{
  "train_examples": 195000,
  "encoder_drop_path": 0.2,
  "encoder_expansion": 3,
  "orthogonalizer": "polar_express",
  "adamw_lr_other_params": 0.00071,
  "steps": 8200,
  "adamw_weight_decay_other_params": 0.05
}
Rows from block 4 of the encoder of a small segmentation model, named by matrix and row number. Rows with one number belong to one channel. Each number is 500 + 50 x the weight over its row's rms, rounded and kept within 0 to 999. All counts start at 0. Numbers have three digits each.
After each channel's rows are labels from the 100 images, of 14848, where the channel reaches its highest value: "lies over" is the class under the peak. Only what is clearly more common there than usual is listed. The data: rosettes with rotational symmetry.
# convs0: expand pointwise conv (encoder.blocks.4.convs.0.weight, 144x48x1x1), inputs 0-47
# convs1: depthwise 5x5 conv, stride 2 (encoder.blocks.4.convs.1.weight, 144x1x5x5, trained with AdamW), a 5x5 kernel
# convs2: project pointwise conv (encoder.blocks.4.convs.2.weight, 72x144x1x1, transposed), outputs 0-71

convs0.123:516458498496490523543577519449496568513504557568471481511427595547496525515540535600569504497627555500551487441510620520478493514524422536582541
convs1.123:477524455455477487497458494487489515443389465471519649595555527496498462504
convs2.123:485538440485571410494550535483541521554458463551476508483493518402414426483482524540474492521480516538517523440412490449466494563605374427481514495519455473475473529515346530526536431559503425421448467579526526515497
lies over: rosette

convs0.114:490539554526465449414512433442509461480469512588450481577465484475428420643457454572418530506479508540539472429512513446511447513525424502547476
convs1.114:448517520567441516521419475481529441516414442518499557509459506467590615505
convs2.114:485509433561503499496574460419445462490458522465485510414462470469632544495491467483458476533572524400415451525540439471510570512397472607511559437526544509522536517448517534460544394543444484555461488540551419501451
lies over: backdrop

convs0.94:486529498495488469620463410492482439514557472428517543473495448570553484526475445401464511425523523584545572458585440474417441481536454477454476
convs1.94:493507511483497499518488528517499572474433579470411678475493495473540509501
convs2.94:552476473486408561474539477534548428430498423487465531593509472606491558536550478526509540439502469547463504503531496455517570501551509525503493539407604509417590388537581444502545459485424470417543470528501461570465
lies over: rosette

convs0.116:516494501509537466460551488536542424469433584499459442445540413475551521534462451482483462566504619561456513503563498495584505523371415493450532
convs1.116:510505487472486506505476528467498532613421424509511394387460499488466565538
convs2.116:483512485497370507521538491549512441562524431453484547478499442525529565540467535565616557550459452530511449447436489569454536533491425511594524436555481537443433537535472523519455444542458531479427403495474458377463
lies over: rosette

convs0.31:552469465491438485519577421453458488504522468568423455573438497508442459518522475492560392594561467491408516478449471548456547564533478533444419
convs1.31:524515502501517497499570653562504504417381492470478554451508478486501518480
convs2.31:449515608476513505467448535526631467622481448561526484539426452454542553494484607580493518561526507492483476532511469515514445604541492543484478597520487555505467503446526584474541505603430461526520510470568434457514
lies over: backdrop

convs0.41:497495576509406494507465464451502503510457549576411455566487461589482500501487454569385527531501591576539458419483511554456519545538416505564499
convs1.41:501429404471445504475413508494487510419541491521569546446500471558594462553
convs2.41:444443471526537566471517384483582516502517489459442494473503555447469545512497448494438512528471515559554450537541467401548446545572464509542475332371533489547457518545478566449470513575505505491519515519386498478525
lies over: backdrop

convs0.24:450436488566584457459539535442510523486585518478456535470428456540476497432448575493412528587504457505491477598529393510480493418444442525524539
convs1.24:494512495480508498496473556499509496497730458500494467542503494493490484497
convs2.24:623456545525478565472584502447418528504448524485530479542482512492587492388558587501516533528453487506568548610447520545524535459593446488567496461486470552406472427468556407440468565550505442534502495502496489541495
lies over: backdrop

convs0.109:509538379460474507491497573486476473442527464520525529448383549447551540530592438391475425518493474537404516420450501486518472492461480550543461
convs1.109:472499523486489484520545620545527462375384471472485580509517491532496527505
convs2.109:471539522565543457446469568440510526570478512568577509482474452456465444427561488584436531551566420538420519561484518574444474551509440523492455500480464474525425453450490637435515491500488474462564445480508367524528
lies over: backdrop

convs0.117:504471449435428433544460514538588499601564423498448482524451459426518442378520479462495467481501500555529546591560535477489488471533459551490586
convs1.117:518489457524512508442436484464458452375413573501547526431444501480573528478
convs2.117:406517513557602493592508515507535434520518519536507449531549466622541498585536499519477547463523470603505481559516485466506452499556521536507522406600381499566531504415535536595447542480414545476475464483475480548524
lies over: rosette

convs0.19:551443408500447485586468506557453491457479516433553509486401491469549470559490447568559454527463488599566570421521429478446542452498516438470546
convs1.19:508506490512498500497535488502492475714439509500506597473516503499502501495
convs2.19:484546450560527537494488456472589476504528530493509463528462515420529541393595498466516556533493564526545445603445594473574434401494500459592486520524510504420510537637433477524531418458496450488524529537507529528567
lies over: rosette

convs0.67:446455454547501451497546440573565488475400550478524486528492485511541578436505499566460460541600477555516525409399531469502540454541441573435551
convs1.67:513491468489485493478474452520489490378440471508427385616460486466473461490
convs2.67:443569528463483533488577474478505509510546440493503512582435521525517551542562523545568500502426496487620512498494447554476530528389581369494500549504469537537497528504525563596503459519522498513554428635435496523407
lies over: backdrop

convs0.115:523545498401531506574487492486534476548569448480464548432444411573532586558464438499499504460398464472480471448587526477421458425505501518508420
convs1.115:504506525499519507503529523496476447469472551497629676460528520464515481494
convs2.115:532500479521615451472520513510518501498580559413522576544483537464487404522455486586511461532525432451469528544490499584520522514477471446456437444535505532445486507494491517590535520399433349486491455556463405590500
lies over: rosette

convs0.75:532469436432588485435476439446529440575520464568436497524562500506547512473461480461564505470484475472427544545487633573529485425458490574459558
convs1.75:487497496496492509484496517550491502467456676519478479431638504504504506510
convs2.75:513482529463546573495529478481457561470492360541425406433477498466500463447512541544524521469519643500450566538530450436505418458421450484563477528514598575449458564447494510419419534499496482517485515495531453566474
lies over: backdrop

convs0.74:542401459502441548506480485530542528457561508437443420482459506514525582492571501523504557519470508388434511446525543489418446375547552476512566
convs1.74:492492496513511483523487500506539468400437466542462534687550519470508485493
convs2.74:467480517549415512431568558458520564480556472494527497444563527433477502512473536582518545480430441575568484587467550510480554487519580442577543580541480494507586551558455486538380539432525467512521407493514404486461
lies over: rosette

convs0.9:412528415406465479493548524454568493482458428470448471491505441495532530476501597507553526559531563530477516625474520445423415470487414513461500
convs1.9:497492517486506501495496503505506505496656476502504493683493501500500557506
convs2.9:488530590491489461560566538516413440519492523414527450551505499449465503483525464446451508553607586535502439470420419566461466527504468455609495538456475513471525457429501450501557510535515364510480555471556500501383
lies over: rosette

convs0.33:569475604525533526535519490549612431518554438519555522536455567488600507537452549542466477454445447456440475529431492453429415513442536523541487
convs1.33:548506479493459460440528495500441476429555540527547485653528513451466584488
convs2.33:467536448455550482471452515507509447533433515508428554532544554491486500502506570493508478539387549529499649493411425471490520493497517555477463511434452492453419580591538430457486501566395548464499447495392434496530
lies over: backdrop

convs0.129:494470616556479473505562572548511438530527551496570506541492501462528488558541482473473464381388456467468428476438462583505455427471548530537555
convs1.129:524490573512498465465471593452526540381551484477451405496570469450520458513
convs2.129:528492433594480483541496594489468611473583464519478505500524436563431493602445513474405574576467467445512517508459552478451446511549418498533488441513512414398519510485471479456522557603436498532532517454487427452466
lies over: backdrop

convs0.37:483408518487516401530510479476567507580477510426442491528430481480511521544524568551385426543479569503481473570549398437481501453492527583544525
convs1.37:486518476454490486506442486569506538460498651533551451401584499503498471529
convs2.37:513503546520466514536497483456536423529487540498503538537409542491359408582452420588470496478517605452424559484421587575455459581436534523498480495462503424468518458458600528560489472507487558468531516483526535455506
lies over: rosette

convs0.5:534520373523439515565562514486530487492517491501469465488408544468455507487614417465445436583535473548371473457410490507484517477495471521459467
convs1.5:498489456484483477507696561534493515482494564535481448497475500538488432489
convs2.5:492527632539504561451440545512529573516464549462506526451510572431528580480564539532537444492450498562500539475400524587511502549510530553428470555484587447476456527559508481574499521629528442447473524552602528483491
lies over: backdrop

convs0.54:485485539455456471431532461460507518450482584381466439459515443513616478452462492496494503607596505512499582528478459501595437500435470531531538
convs1.54:495492486499490505520502561523515457604635499511455610414489495514541479548
convs2.54:464444500474476509489491558545483480551496487413432474418444453551528566490489500387505537474521523476537493556558503467443501499565430578402532474492483558489523525449552466404467508434564463421542421481609581402548
lies over: backdrop

convs0.53:556437504526429478631475424522523452538536478393538497446514466534523457479500455471507458460456538566560591485566413428452440457519483530481548
convs1.53:496504508532505514509526489522497487640523497470484535690496497487480480502
convs2.53:499576637463465488481511506507427571380423487507481601560450550486467504469462487419488501473509551456485549502514515458550602529529518435502505505482509531522515541529558521407447384586541506443521548590513514467563
lies over: backdrop

convs0.141:482501535446525473525485443512522447420444463392487520491472557518504435529381515459501445475573458483431416555481548550400580465424505527500552
convs1.141:500534416462468442548477474518590512535500556619503413474465541559486445514
convs2.141:555539535463501494489528474472538559497519427419519420457420384551539490443478512554504518481560465549509401404517455498464488536433463496414535492541460464572462532592633507584463458472500498436460540573537542544514
lies over: rosette

convs0.58:522444613555554462530510469476619514494553544525570507481395590529550491586494525447457493511431398509480501515443460491429446477497491444497478
convs1.58:461458508510547445528454567461453433397471529494432619527454464461528525503
convs2.58:428443453420418512460513541510532580491524549550569449558465510489470586538473525489548473509483513537550517498476547455564389549481409530449546516366574599487457485479501435431478479506599533444511466481502511519410
lies over: backdrop

convs0.60:428415549580495422489585555531577523499600521509421559530546471512530455457511471428488475539461520542442484420556408535475493470492427492465553
convs1.60:501485500503501507511495502479483517427641483493519679461500507509470509523
convs2.60:535468472451493525519453443544545519525505493457584475511426432534497490494507627486542371533371540456459440503525512461506523552515416488549527453505531503502475520427596517435481489500465454594517453420483533617565
lies over: backdrop

convs0.105:461462567492511399540534530524543550484497478473591427468498491560438516441578535395477509497456527567486562524515422510440463407490442568586490
convs1.105:537472454536484489512427485461455453352497531464444446441475529462565447535
convs2.105:552548508508537519516540509562511600469522550510422466499422409551557531420490473557519526417516473543528558456444477527444495521391541527461567587575454520547462458475482425514434498345502454480519511518511540505412
lies over: rosette

convs0.104:468498480503584443539481496447459522512505526582490476579582545587457513468472415626555462520473589560478536448516537542497537581477503597496527
convs1.104:516537508463505506518450421510523550507481571526522625637508501468545447521
convs2.104:501479412544458465547385579441543547496445458525439558508643453431508550447584487463516568437561541557498513419465512492525545507517425471417557528504494512484388423455486549496486491460521480557497457430473514481500
lies over: rosette

convs0.34:494489540427495517421492491461506402524598473467392483537442520481528432521542481465513539393506577478545417446444543455478408470488471501416510
convs1.34:499516478457476500525487504479504546469677462507488525639504493481482472478
convs2.34:500472528453506444571539427480493408566504525487493471478537518440395422532530448488539573501585528443533476505442535555579462568473494520518433565472424472501566503467495481508440380512618430475538484571517465418443
lies over: rosette